Weights of a small image classifier.
Training: muon at rate 0.0057, batches of 64, held-out accuracy 94%.
Data: trained on drawn small creatures on textured ground, 50862 training examples, 9.1 epochs.
Rows from block 8 of a small image classifier, named by matrix and row number. Rows with one number belong to one neuron. Each number is 128 + 24 x the weight over its row's rms, rounded and kept within 0 to 255. All counts start at 0. Numbers have three digits each. After the name is the row's rms in percent of the matrix's.
After each neuron's rows are labels from the 100 images, of 14976, where the neuron reaches its largest size: "responds to" is what is common among them. Only what is clearly more common there than usual is listed. The data: drawn small creatures on textured ground.
# gate: MLP gate (model.blocks.8.mlp.gate.weight, 848x320), inputs 107-213
# fc1: MLP up (model.blocks.8.mlp.fc1.weight, 848x320), inputs 107-213
# fc2: MLP down (model.blocks.8.mlp.fc2.weight, 320x848, transposed), outputs 107-213

gate.323 020:145141098125132178115143153145176158114086189136092141118112087128123110101163093123129105125119148127082132130080132136144132125144150127137116114126155163113144118128078111080146099184092126177156125148129121121169137133151167148111129141085132160169134114142147108110122147141093087143108153115137162121117119131116183
fc1.323 014:121109101113136095133147146091114102143136135141150134081113152147139139134155112125156084124134072110131115140179097117140099151122093122115148130148133093109128083155175112176124100071084127108146135087112129149141152099125153161097158118161067144095137098159089150139120145125119191144116112127122087106129116125121095
fc2.323 023:121127141148131103088143155144081118150139123147088149072134165115095078139158094140115146174133133135138148117119131103101057127127158149148161140119141143150109101150114192157099174128134075138084125128137120125083099113105139137121104133158124157166126135172109159154151114132147130103133143130165157130126138105133104
responds to: plain; small

gate.11 032:135141127145128196149127114134169099180136146174174123160105164119068150100096126122111127113147120102125161161109142158108101184153128147155107100167146102112118172111111130111137143151142108135158108148108133150132116140175145139152086149141106118094077139090109169070127121087150106123095125122154098150140150145148118
fc1.11 039:141159103172115146109080134145123126133155111164119101130162129159133114141105109116152142148104105138084155151115091110108143136133111112160166152097138131134084161157153138149128148064143135125132151131151158121122169140157161119133182085132135134094111118155139128132100145115091157172110122111130173084155087113144122
fc2.11 043:158163126113116102131103060157143179134108112112182137106165140174122118138126111111109125156090120158158160151117139070115106112143106121125119133148146139145147151096130153139156121123156144112148104139081136161113084110167094119134098104118135113141158105093128158151157111122122126092157129124126098117118093129114136
responds to: plain; jellyfish

gate.305 035:150069131106141117106132081122119123091086134099108130109155113126152067124135146129137132139157114163108137131103138132162129157139123147133122137104164138100158095153116145099152155131182113129123108152162166123139114164076135126100105163152152095103146092150090113137110186110170113127157142150153133136104125126117147
fc1.305 034:129128102154145129131110164102089095104130142125118150098151069082107119181151119107166124135152163112144080121118146111140125117144103116140120161109155096131113132156115145114104119111136155142055087153145121139100101149164127098147124153121086104128159154097096146113111133125118111087150169116139118118135170127144108
fc2.305 040:108132155109125088125099114084106114176122137125154137131156119136167135109100133099143122101158113116140153152144103116099133157125138115140165120106139157118139126081166120168078151107093103132128144159131147111100157161088107124124124107106131177183123156125134176106148141101100108140087146090114113147112085158155134
responds to: marbled

gate.115 052:085114154110123086125105143139175173057155103157083128148171044107132137142094141170136097150128113131126138143150104138104139112117113133155132165094129169114078131120161085132091121104130133102130107089154093134086110141121144154145160140115109148131126136143130159098145149140132126127161192106124119147155109147144133
fc1.115 052:106164113133127084119135161119133136156143124136119112103132148137138119132116140118174161130119075107099144105122095123124206138141133113160136103106113131069127136121097191090095112107118153110138158140147140105067145134101131152158129123146145178084138134116107127161151110109090118126149125125135144102119133139145143
fc2.115 052:141080135134135092149098104106109173150091121093163151112109133113093107125149138153111102114115110150143135128145112113121117111132139148144122128098122167106091119070149127116140147146164067124150116172117175174152153147107097149130105105126142153155165140140095081106116173076120105092137120127135104121109132157127141
responds to: marbled

gate.603 048:150111099149134133081085161141127113131140122136117111151119163135112108162120106104123050153098137098146110118150143145124092149098117117169114109159097105124159127105176145119163110141124132125129112093155122142130123147148160099124108088200117179145073144080143133129107151196112115161140098119149072172102128117139147
fc1.603 052:130090142142115088114036116147102162113118099104144123107141121123140145137126113124160106110137183095135121137118166080120133130101104092148132129153160124135169126069140159135131114117152128080123110146117136101124154105127124099111141090153153140127119191137109146147153162113116125107131084133132138127139118128167082
fc2.603 054:114103165128135128131115118171091126095151125122120147110138116175137103083149143106099103147118152142178109112159149127143118155149119167095139165130138133118115114147120169150111155110142106097183138131119146131146126124127146085098091144168123113118107113122128137137118106153151105118098094103123102092165112119149091
responds to: plain; jellyfish

gate.105 021:156128115125101089092133160143118094144132069121125170149074154134119122110116078148160155103138150156092081099151112126142149084131091141122133169120083101127109153130134147167172125157086157132133105138126110162102138124143153112155119150151127134173122144116128142111095129118104073107106127132136098144110112131134116
fc1.105 022:151164155089111095154151156172120110166134139127129168127134136171100121093151105154156146110130105086100172065139134176095157157129160153114154122166109120083129157098125104114076108144090152138137130106132144180150085143125147153123119136136102144104106145122110137112093115111095131134128132148099139153129116102115080
fc2.105 023:107108093108131130164126129132131154125082148148127129103141120162121179115096118173158175144096111124144136186118123100090110098128138131105128124117087111090143164098131130089144117123139169129123144105143093143159144113131121142080140152150130122124127116109115121130101100123105126158141130148159103144140136115125155
responds to: marbled; large

gate.710 009:108150123141076117128137152106122146133156141126094113139137145132135121116176163153126131130094149142157137108151155138102134166101149147141172108111112117117091095082109139129098098173115121114141128110118159148137122137126092117145129097166122128137074117064100134137178152119179149104105127088072116082154138120136121
fc1.710 009:141102129119150121129157121105129139140139085142177133174127144142127126107117122133145112118142115110129124137116133115145095139126139118176119127084094187147142146154133126152130142108171127145142119133163199138135133145144089126150106120170115154103124094144169092146080106170113113105119112129142101107119115093174134
fc2.710 011:117139134135152088070128115086168120114144156136135091108102102145119152154135157129118164159136129133126106126136142130160151146158195087118148148127103173148119094133146147111151105105133140155079132110111138103149128145118105129145155116131079170112133152104105109124146117125109105119098129149100149124108129148086127
responds to: plain; snail

gate.224 016:141125104172156102147115119116142127131103172088138119150137136109115144126165128124184144137132145125166138150120126102098130133130141161124121152163167130117132132127179080172120120106143142144155136127099142125141139086112161140091088134080111101155139106092116105134144136151126110109149171110126142117148111097122121
fc1.224 018:094105130163168109126139127155159147118142118127113115145096161102096104181131109116111170146093108181131106173148142094118136123113170123103148172125126127113184147136107094093122103121144120143140118137150172110110151171144123121127092145135120156092169085130116104119119137189123118142155146134168108084138093129132138
fc2.224 016:140117106168169160114129115134155145156130122111144138111129146133161178124164138112139125164115093155143111106111122133113172114108108096128109122102175110110106128148092124128138117146129145152123136112125131119094093123110154184151090080193126129120114078134112143124154090087151116125113130127130092138147146169136155
responds to: plain; snail

gate.291 175:135082131107159120134137102136147143134113118138102154130124141123128116133153108096152118126084119138128131125117109117098135137121096149130134140176108136126152155144156150144095102165138138141113167126084078107119116121143141146109195118144124187127127099164100118123115188178109125162152122146068171107150185142119076
fc1.291 153:152136102099152161131139113107151178074165145168090113130155145125141100177131117127129093123137146146156162163140061088168138131155120106127133116122124117152102118119108158131144127125131121148140085094123135154144183140134129087139106123104070108125138145091109133100102148116160135088134106131144122125085118134127146
fc2.291 169:150085105149156162110133153085104155130134154155123105152133127109103126150138144136175127093117138143090135135122125101086095116135096126156129143155109140142145175121116142150150149118102127151118125105128140126110116104134147089107158116163145120143155135144140150135088113112124109109056115109112098117106119134149169
responds to: dotted

gate.569 189:160132180110135124146135136140165131095109165171086099102130094129148128115152127133104153162136151109146181165158136114120152127138155110112205125109165124100145110186085141166123076122144117125167097122124076138124120099107105107152088125109141133151124150118122117133123144123080152165149150125099100168187119128171135
fc1.569 178:133161140130153158123089123143125127156131159161092087110115154117145133127105140115153111128147097082140099123143102182110158136121129096118149120131098103141121121152099160112107127105133125141144107127089117109137168139106136129138135088105138122116111117140137127210080151140082103137142115189150091120154118087103129
fc2.569 195:171107121150125150125130157159116109145132132127143110143131145111148120126118149150095132108159149100132113137157093144128123110116103110112156115127131136116102113149110162127125125122175139084142105113144116144097111131154135151166163101109113094139132071152168115166105096093115115109105065184149092153159102116148188
responds to: marbled; large

gate.31 054:085193148119149164137103147129153158112115133096105149104148128160145123119106134117132077100132118104146095152134117112118146156137130164120146163140095101142145166138131119157161129147133161153133131096142141083141100149108171133102120132114134148147135102120113141148169141125158160160129131104153122108131156136110143
fc1.31 049:138114091145127185111140167125054115181131115065086121134104125152087165109122111122139097123107132134142133130135178125145140150119064122126127136152126093168155152109173119094166132125155081147170138169162111130143164100145163164122149079116114113122152122145149110125089135108142115121139162148136111131153128148128122
fc2.31 054:116164119158129091165144131102122089135084133103130163163135182104099119150106165139113168133141107087109151121148144122108133114120144146123147091117124159123117106108072171117083131109126150101164105132165125109145154114125130130131133135191142162149176140099113156112133060113136144113117170158105175073158137175150127
responds to: dotted; large; scaly

gate.520 009:098153143136092108129124158125137124127112102128137149151108098128120095131134137121112121116127074098151163096111159147131115122152160157125127131145154109119086124104124114123120138153170091106137101110132145151130116143160117112103112132112151123126059141113107137116128129095111154156154132134110112178147099125146133
fc1.520 011:132141132162121111119115091135156120146089116140086120164147123132153115172093152144094138178113126129161145132134160165138084129144155143118118088145108088103110137125139126113092133113105121098119137107118145131152104119123119122119119128113166150132107097113120141127124139124120128132153088133152142119131097120120093
fc2.520 010:132128178139175090102120115142108102135103165142094160148112123102151147160168095112203147116138159135092145119125132155129116136108135121156131108146129146119158085142186140132118098086065145124177135146185126126128117106088140075126110133108125178126143123135115151155127061174141110128075092172098139129116115139127130
responds to: plain

gate.58 010:116130125149106132076137112161138123157141121149130131122162116153126122156156071146159165099144121123139185133130069145104137100135158107150101127124141133162141142111110137071129160116097089099116144142104118156151173137124083133125094164120141155133108114139070131125154180141105138113142102147164133170132111109146134
fc1.58 010:168120109174104090127091155125112126136131141135118104144131135103107104118151110092171127147100126149127128104116125113123167176111128125160122084136100120123122152142148116095126094153155114154113158147151132145136080141078134119154138095106080130114132144148129137134154101135096132129147110140154147122107098137150111
fc2.58 011:158157116123142112145175129158114089119106124154131098135135137130100103092141159114127123170110111116155127121118141119117130125100132135148118111140147098142126102118102089135161112170116135141078091154091120083144098128168133134134164105159115116130115146140181138154150115106161130144180125072105178154162167150116135
responds to: plain; beetle

gate.391 228:122107143116160175156099126150186085129155125105137164135128136122130133121117114171126103107131095095131136143127131118119108137114140131134127140157138119153104174151125119130145146128103107083181110131141143160145114101122127129146143131160085110103141105122102134131127131137170129116160119099097147131158116124132153
fc1.391 264:143133159108128117147143147121114160130145146132132096120102162129105179144081119146141145150155107060101146141131162120147115135096115102132116150104135128106126143151129162142154187124132129127137092121099195078116137101115133160158139129110138141128129156118115089143118136140154135095154114134112172148129113164123124
fc2.391 202:131143123108118160154118112112140133090117143149126125106159119118123097129142124136120159131116153126101144134155119115130084122149085134130201113111122144129111149180131100158142135110083099142111100136101159156104099101143144112102154101173138106106109096139131135108103192157135144095143123112100151107183121141135122
responds to: dotted; turtle

gate.159 009:104123093159107100116148118138120101161166120156207131130118111118144161132110153105135123107130137105123111138119124133094121120115108171114115109141120137125085148146131135105123176145103126138143116147098087103094121115151120132125126118135143122113104145155115164129109113143121130131144088157056121108133167128126136
fc1.159 012:088097168177118120078156121138137119152144124080150091156136130114099126134171128141131126085119186122171095145130118103146138149091130140088148130130150139158139153130159134165101110124153138159116107156090130124100143109094125132144137135150130154132114146123126132149143125143123098117132157109139078098121155113105146
fc2.159 010:133143141125151112120149099089103117136110151100101127105121149129199136147133109096101082121124130117098122115155113120156141144150086137121129163134123101096183117128128110140116117151166138100125116120132102142136108172138126126125120135100128125143130118081094093126141149143103158131108146148126066127106119132112122
responds to: dotted

gate.73 031:171145131129145129132121099129081150155104133084149177131069158131095139111123115126108133124125125138127123182144175153153128117143154133137154091144117134134117106106109101140087121127143106142124135161133144087123140108103103145115134132149126132090144100120119152068116126146109162100167169145164114150120143115167113
fc1.73 024:106117136121163147163135134113110127096150133139126140156153137108107133109152130117160107106110123137134134114092086142113151114115140143086076155083118147144121141134153162114129121137121126147168143148081124135141096120149099149146152135113150139159074156122108151157111107151103143151104080167064117133116125116122127
fc2.73 034:077115144151115132128162090160129133126122133126128122131208160152134089150128082105147172148097117092156121127147139113117135118104144167106118132157128116099142091119140174138138092168111096121113132151115118113097099129123108160108168119145113119095136150125131136169119134108109137151093137143093168151137085168155148
responds to: marbled

gate.522 011:099141130127138149155136102112089119153109128130090132117162087077088121097121122172153161141115142154108155144126150135106149128129166150147189137163127150145102179132133077108106070104109106190134144120133149135143128142146149122136080132129131119102148112147130098145132182107121121135132117159112141126122123145148122
fc1.522 011:149126130139119196147156122109114177146140144138125122138120149157086113109078123129112130092147136071093144121089130118120114140160112115129160094084134099116181174112133101145152113145184063150112147164147104125113172113116149163126108116129147112158098122122128146150116118108099099137132180103106120099135118131119137
fc2.522 010:140136093132105135148141136157141147134141132176132123151145171146160129129158118118088107135176110093140091152107123143152128105113109099135074111142116121135151090139129084111166154124144119115138110114128153195091111124108155113110181086156145134163136118116129153114066142126136123133159096149132145127074103122118153
responds to: dotted; butterfly